A small contrastive image-text model, trained from scratch: encoder depths [4, 4, 4, 4], text encoder width 256.
Rows from block 6 of the image encoder, named by matrix and row number. Rows with one number belong to one neuron. Each number is 500 + 25 x the weight over its row's rms, rounded and kept within 0 to 999. All counts start at 0. Numbers have three digits each. After the name is the row's rms in percent of the matrix's.
# fc1: MLP up (encoder.blocks.6.mlp.fc1.weight, 512x128), inputs 0-63
# fc2: MLP down (encoder.blocks.6.mlp.fc2.weight, 128x512, transposed), outputs 0-63
fc1.17 098:521505504526482419532515492474535524500548445498465523523452495517548498433561502471518504480485531480486528449493500520469538487486514552474500464458510483482514487506517508510507457499461530
fc1.18 096:499456468550543488486517519542520450513540477511488480491453491527532494512515469467505512526502513475541519467511472529492534485531512495472490553492492487484506513512519500543525496540483470
fc1.19 095:503475478510500518516490517481510460508506517514489532526509434476467519500488493506549455475496498496533466506532458513526502471500514530484485501465495529492483532453479503475492477508484526
fc1.20 106:503510463540481509492505508516435533496511502512504493453500487527486505480539484523499526498485475509549504523490483512459537511530513464515494520473436497490489472489505528508507462459490477
fc1.21 102:539488469464473499485494526511519470501458427497485515509488503511505525472483525488496449472515522503511539461498458516529506503481495485480507562507507495480516476525493514486514493511509492
fc1.22 093:494489496517510532510462507448473475525506553513516493488484478510486506469541524522480477502428518460508490486502515504505511493517457504482483477546455518508495480513530490467499478511492496
fc1.23 109:511499476493499496509502465489508506463466494516504497471444473516516540478473554471519463488544499496484468493482481497444491474519485494526516505549461475526495524469523498505512466490494512
fc1.24 091:495472480488505497491472506474448480488506479509533486526532480462461511474503542483509525496503506463526534482518509488450497513506577476511423486459506502508523517532497520474532515504535484
fc1.25 095:472490446508481518466518517499494519531498499515484500502527543526461491470497509498462502519450479524510520464501523498476529500484507534486488505520471478480529460552467507509554515470533488
fc1.26 090:521498467488506490505489531507476483517518489467524509512487518485467453516547508522521426513531487505503478470523512483509528514483534500517496501500516479500499540517449497454479538558535474
fc1.27 114:465549477493515531486481490532512453497492527534515512519477506491513536572471484512488493524512524498525501502483464540502500475492482496481456464502506487499486512500472511489512512552497539
fc1.28 108:538534471506553498520487484526469490489523531514479502516483478511481514513514447483478511480465528501474519507466530457508481527491536499480490512500531532528505497504496526499492506502525516
fc1.29 094:566541514485512544514488531531500438531489447481503550508478478477484521489526517500510471503504477516528475438505457537509488488503510508513473478467472502505463506500548495507516494484540524
fc1.30 075:473509475503551482449520543494489513519526455492505524528495487497491471471460493476497505508474530503504508507508453474494496505527489517514474486488527487479511522494528512494504529537489481
fc1.31 083:490505505503531511505477494481544491507481474473486534464498521505479509458559499479516474480523469511464533480515495473496528498528510508540483513493523535457512503480437492504520475527544497
fc1.32 103:493547469514496501505504496497497505515488503517506511509520482495535522525504524466458465527522513475496434508489491501497509531477420489490466501441503494492490423490490510497543455539479502
fc1.33 102:501506464520512475474457526519490502492472509482496473510525513503538505506520486484496506556525471472524520495437534505486489499468469524500483492504520513502474504530497538540532487524414499
fc1.34 102:474500471520536524561513485534519526488481507498454457462466472516503516483433494459473507481525520506524511485469541512518518488492514537459512453488480528521462503540518506485540492533483525
fc1.35 106:489514492557480519511466490521474505508472542504498461481467483522471499498494524507541473506495489483478517490489517510505450514521490506458477494532496475507537509477523524487549442553478518
fc1.36 113:527490502464467518462488536465487477573466471510474534584507445490504482482504487566533492454503460497503505492482500543500502540478530499497524485510453539496528489476463554498501467508493492
fc1.37 102:496505473464545538564466531511511511511495506474467501489499476535483504506482536494498506498540476482520484463493485506527530515429525552505524508489508500489473489513494464476522496471469471
fc1.38 117:480545469514509492499468488482496501516466503485552512500490480532463518514527505494508514526505507475480509515491461520511445546561497488505510482497535522498460539484481516503517474503491523
fc1.39 114:526445485495541526450509525479512486567514489495508495461525449488466491454481503510498509493521470477518490511474534542494540428540494496502486503506523555455470482477491497507518483517496548
fc1.40 105:495451493477532512511512486516485455548492518458485502498508523490546517500505500506507494478552515428467539470469516485508499504522488523509482484522507494497498506527526533543519456511464524
fc1.41 112:534544474500538515496470488482479494477535475500476489502466498521499534523503493514500511554481441507483452504493510479467501509455534482503486511511467516508496463531500562482503518489539506
fc1.42 114:511486484473511510519519546495492528483486474502479474521487516533497493494477465510511522473508554581433543512501513502490487506556510474471516498490532491532508506460469523471518500503490501
fc1.43 081:475474488490494547489472523519494473504480484554536504488497510507478563508500447488518515496520498547519467512498496558496506500480504541473499513514486482537476499521475521480497510511503485
fc1.44 102:511455468472514513496480541464533507536525545525485483491470487528466537568475477512494496511505507490504471438533531538517505504515507473493471510515509475492474488510490494517511496528448448
fc1.45 127:528518462534494467491495498509521503490559506514493523468549514528502504521562511474507522497472498511493505490472503500506509493521526519522448509514487492520482478468504479494498442498451462
fc1.46 109:493547540482517482486477492478503506494510472476521491489457452521505509494527483507490510503478518508491489499543489510472539518503553506495508520569510522513489488481484497498520484454472506
fc1.47 098:515457525544511481518477497551510475523517470493462495486470506493501527495538553516500513464507466524504512453491492508521527494491506464530486490485519514508492473508546540486544506507538538
fc1.48 106:484470503523500486530497509502485448475446459479510491499482528496536473507512501543533500526507508480500519506446502495512517530540519497505509531504467518547513490435534495501493490421500467
fc1.49 095:534495474492478506492515502493452455489492449506542519469502517463497523470461463524482498498535502503455489489485500537526470509531508497470492512496518525501484497505521528538531488485498471
fc1.50 102:507474498507494517527430507510500482532438472515556516454493503448486469489527516504481488529534504466524507478444491498513533502527486526507541497453477521493515471449500527511470487575472514
fc1.51 100:490502503481554484523499494473468505530452508513475497510504461511531517543487465486494510523495504551530508532500544457503531509515468511470455453494514515542537464489500526523488473490496497
fc1.52 117:518536471509496527506474522461492532514513518493514513467482482497465487462500534497491508461536492532500524504451494530507501521528499534479502456537498511491456521540530499500548472524479502
fc1.53 097:535542454547494502497501505510476461507491470516455436510507475528468454521530505495478513473505484529490508526483488542484496494506482520472480507484501509459478470461509492523511510524521547
fc1.54 102:498472506531514501520474516472511484517496436497441514497501536547428479518514498505467491432519515491512492456488474551528497534472526510493493484464480478469473496499515514468492504530508463
fc1.55 104:485529499491524478473477483536468493524503500539521501510484489533532489491512461455505496450471508510525540506487566525497516523464465482487479536477494477513473514522519494506508469495512483
fc1.56 093:533547507521472482486522500522511494517499467521468534438506515487469532479481494481467493476461506452521523439483463496508514491488509470524516526507491477533472489554513480545500451486511480
fc1.57 112:504437507488496528470522529496520534537532516498488503464516433537545514507531504526451456480499518521512543516516509513502486518490510498510483506490480479534511489516502508470509487482512502
fc1.58 107:478482506498499546524501509525501517512519498522503523485471481442498529464524509501513532516492472527480474490496498515471499481509497466493502504518545505494459531475534511444526507487542533
fc1.59 117:508501491482546513527491537480490497519484545531523457529443506502532489464472517475532513505501532500496517574518459498490519460498482529422486517503472501551476493472520467512489531483489457
fc1.60 112:532505485476479469529510539479492511539516477507486514514430512497480496507499499503500524478481480516514458549476516510520495517514514552491502547499509490489478526452493502485502465475518499
fc1.61 111:509532527506505511489492497477454501518458511512522467476502495484472494482510506490534515504479529465494469521498523494559492516507452501511528527483513501474494491510521488519496495523480574
fc1.62 087:504539499496520493480457503538527529516508477515469495522453516477499465528471461466484519465525492492487481526488504518488473476498537501537530490531497466479464503459499555540537465512532522
fc1.63 092:500540505512518462506504551537536497507532481502512480478497491469450524486506479514493503480493499473492471484537517493510518511512525456495519512472497488505541539506516506456493497530478529
fc2.17 083:507511527515531498465459558520492482520534484455478453483475525487482547506476516517531509497456492505450498517479551508523473478508496486452519508512512486542521513496457477484532510498431436
fc2.18 125:513496513489508483489506523488528496480490520471531514460546532468494509476554497502472494521457531513508511453506502518513500426466462512513468469460495537483498455511472517540451522508527484
fc2.19 129:503488512483494508493475460526524462525520489512468529496504489490497511471517554522503480494505505497537514515459534469529496504449471509489504517508504444517500528506516538557500501506475520
fc2.20 082:496471493501496549511480524517531510473519497522475488466492445527530489557474482500485528509524506491475476502456484481522468505545522495479449487518504538527473498572535507471497484522478555
fc2.21 147:457541500566532527508494520459494516447479523541492470496499494484479501546509467487489475471499477548536473539519468482473508512483488470505516488504519520511519480550463482509483498500494523
fc2.22 111:510488519501532515509486475484504516524480537503517531461525535479483511524552510466496544470513480537549500518471487521479510447506470510548558494489501515488513489482532520498499517531496499
fc2.23 083:502559494496477493494484507525550508486474493509454503494494556523492511516513500483496473521452547463507500491481504473501505518481512515475545544483529496475526502481526556534529469471483511
fc2.24 099:505528475525497472522504500513480486478453474484499519514487481502546471538510491501516492534536480478507450510521504519524510450510459492447558488521503508500479501516504477538523506537526451
fc2.25 068:534491452497489514510497525501514519493529501503541500443510520434541493479486500525465523538498464512491535461486491508476486492499493480488484528519510522527504531481502535494478476482527489
fc2.26 070:495489510534494529556509464494475525493494507507516520489480472533538537499504487486509505463512494491465517503515513465466492471532492511483496498514467484489516512489511503489509439523476491
fc2.27 156:498495528544547481529462472475492527536463463524488484529519545475462467469490543468539483483514501484511475473522544463509524526544490471477492508518510502490510517509544501491497486522524507
fc2.28 082:490496516515446492512498512518524458508449489501546548513508489462480464508499527468521508497489548453455466478494521510501477517479479531539451536499481517474526520483500485493525471527484493
fc2.29 058:444464489494518508481482513489493519511496481509489486515504463512500528493481491519521505519508492557481452496510566448460541502483486481502530509508516511506495532463506499520490472493485496
fc2.30 083:514495519516482506502537518520515547487521534495476478510507497489470486474489477497489485524489528528560463506461481522515492488581527483452497506537490483511507463493492504537472475484498525
fc2.31 051:500500478485496512518504452501515460488511503527534504504530502468481487531496485511519506484484560500455512494502514546533510468495463493506480490525491509515514482496541506505500524509482534
fc2.32 080:499472459510510495517497480481480496476498471510528506506529496498404489494521502468495511498518496509513541504486513512516507491472499472479561498575532507539524505515539497450515530484528515
fc2.33 099:531487496464498551549502543490518464501515504524483526519501476550470504493501520534457512492487489515494495496496487508472501513499483450496493531484485526500513500497509512499519517467530465
fc2.34 065:522509513506516484502533502481490495511523460496534453505477531468485502481496490492497535497492500517502465513485462525483537444556449455504488457524457450481489473442502520501522509555500530
fc2.35 123:486504568532492472455514506533496524504534505465510517471501461477479503532511513522514527465515540482492478499534508448521512515491532466532501466499504493512490510468509483513500518474527489
fc2.36 049:524531491509516529524497506511507513492520509472509521474529489529546551487495448495478463520496513530532482535451470484549533504460553517471511501509485487528463501512487448517488448499469506
fc2.37 079:520493515522474491510510530494481511519517478498482518530471520523453547481515502542528512498458500508464458505431510510514515445510503486491487476541480466510532513555497490472447465496524501
fc2.38 144:495479498526539489479503499477509481475494516473501538517498465506538516507503505498507522497515492482510479509487502474532490528494448519474477504505454525522492509451520513483493484481467525
fc2.39 116:473484499525493483479467532478499492516523521494517514496474525475482500495498555472520506437544531539497514524504471537480466500506530509501487500529495541532483529474514538515507466505519491
fc2.40 150:498490501525483500510450482492547500512501467463493474489511516494444517521472520526487451515495455535495479450533533501467528497489441541504498453511511559510481471489447501522490508495533521
fc2.41 109:540489539523461504460475497513539513458506518497553505520490498459531492468540494533518523494506499438548492476486473488516525501464478482484484492503497498541525511513506473498485483476528491
fc2.42 113:477461474509528534469521471523499503519514512502504524460496476499474486511505536495489540485528490506499503454504498502514505555509463520506507480535519488535486468523531501526449475504516485
fc2.43 076:505534521480492478468544497477512489496494505507498488492489474496494465492501473544515471548523457474541540495531475498519513521472523503497479460487514524513513489498545487540516451535464522
fc2.44 086:525521459485523508453543502536498546551512506509511477490500501478479494474484455540518472523492528466474491545471513462522510473499479508500522495511499486490534454520490521489497527488539498
fc2.45 110:466477480462554530514503477505479514521465505518511491464455518455521533482461518501455468476537492460522506465518501540492504519481526532491439532493512519495519501551491509493515546519475526
fc2.46 142:451466529516506545508509510528519516510502500510471517484509502526471541490542510496467471543495499534497482536501519469478490487503478497507499519513485521512504488496531552519484482560516481
fc2.47 085:553498555487493488544484486488485503503490511513495501511540518476521464448493497501537445506496469564486509546504507505469489467540493496517492505511506474468520484497494489508497506474505508
fc2.48 126:514532514536460519451507517475478483510484507496487480472463486528482504489486461463500494484524478547513493510532468498547511454494521501469479495526506501487454515495478479463522491529496505
fc2.49 096:503495525533490525507502482534536521491473523466539524517530514510466474540503493480505496463531514495494478532497462461459529471464502514511460477465500498470494526552503462511492530510493458
fc2.50 084:451535510477509506516541488479485516498516529508516501521516556544525522515495456527491489470483522475484477499522552479505496460509489514486465484520481528558523485501473520511450511462529482
fc2.51 121:481497442510493500498493538458547509525473496517511489470482463505469511519524543520482461458518491500483542461495528507481496590504474491509483508493487508489458520504513485548485480480525517
fc2.52 176:470475536497498486496489495526496498468445518518509527535496519513493524545457457522542435499492503531477508501504518507466488499476472475470480525509495482516480447474462506496525500474497532
fc2.53 104:501495479462512537506501474506504516500483537491505517494462482469515536483512483460500490545496527455506538496485532516544501455564472483483464519482496541548511523496476514495489496493514479
fc2.54 111:519501513473516502504540502542485547460476496493518507516473491481491521479521492486454473495511484487467503489529508503468508492510542516493512472508464449577451499495502519517520535478517475
fc2.55 092:499477504514497503530528548541499485540517516489460474530472452494478541517469523520500514512494449485460475513568512524507502488533499496471490488486498493544470494501507471520529494496525518
fc2.56 091:507501468504484500472512473515511518538475447446541514482499507502484463550551537472538511526507487490536522481493527531491531487453481517455490504461491485495496508534492528486499530495561532
fc2.57 121:485489507504497504461476512474512484501512514443491502498481519456506478443474537485520505466487464497502474482519554545468501483547524508516527532476503531504524502498529487524466545500492546
fc2.58 079:498516473505543503498526488499477499495459500510503523468437479496500537491511502463496508518489543503493497505486498520498462522507466493520511545516487524514492431474521470514551497518465469
fc2.59 098:520447528492535503513514477504481452497509475457535491478495530506497472546492512560490500476520494515531464485519518527499467496463516469513508476540504508498524536546539507467495466545511508
fc2.60 104:494511543497520531473531505518461466523503482458547512481488507481501506466476497515513471501542529519497506459545504480521529514541504520518493499521480471506490525512492487487486510469438457
fc2.61 121:521486503504536444493511544483502514480459445489542549490479490501541502492526511487513514462455531517520493499572479496480485475541506485466491516526456493546475472543505501493495512518544521
fc2.62 111:512486495512508501512516506445497524487502500479479462471481471498515535480569518517543494497475507443512477482525513515547505522474510494516467486517488501504462488511513483485517487452495485
fc2.63 086:503471521460471504497527505471529530486483450497485545511512508528483524481495532469500542539482515479458491473504454466465474487512505529550495501506535492523497484504495513501540495513512495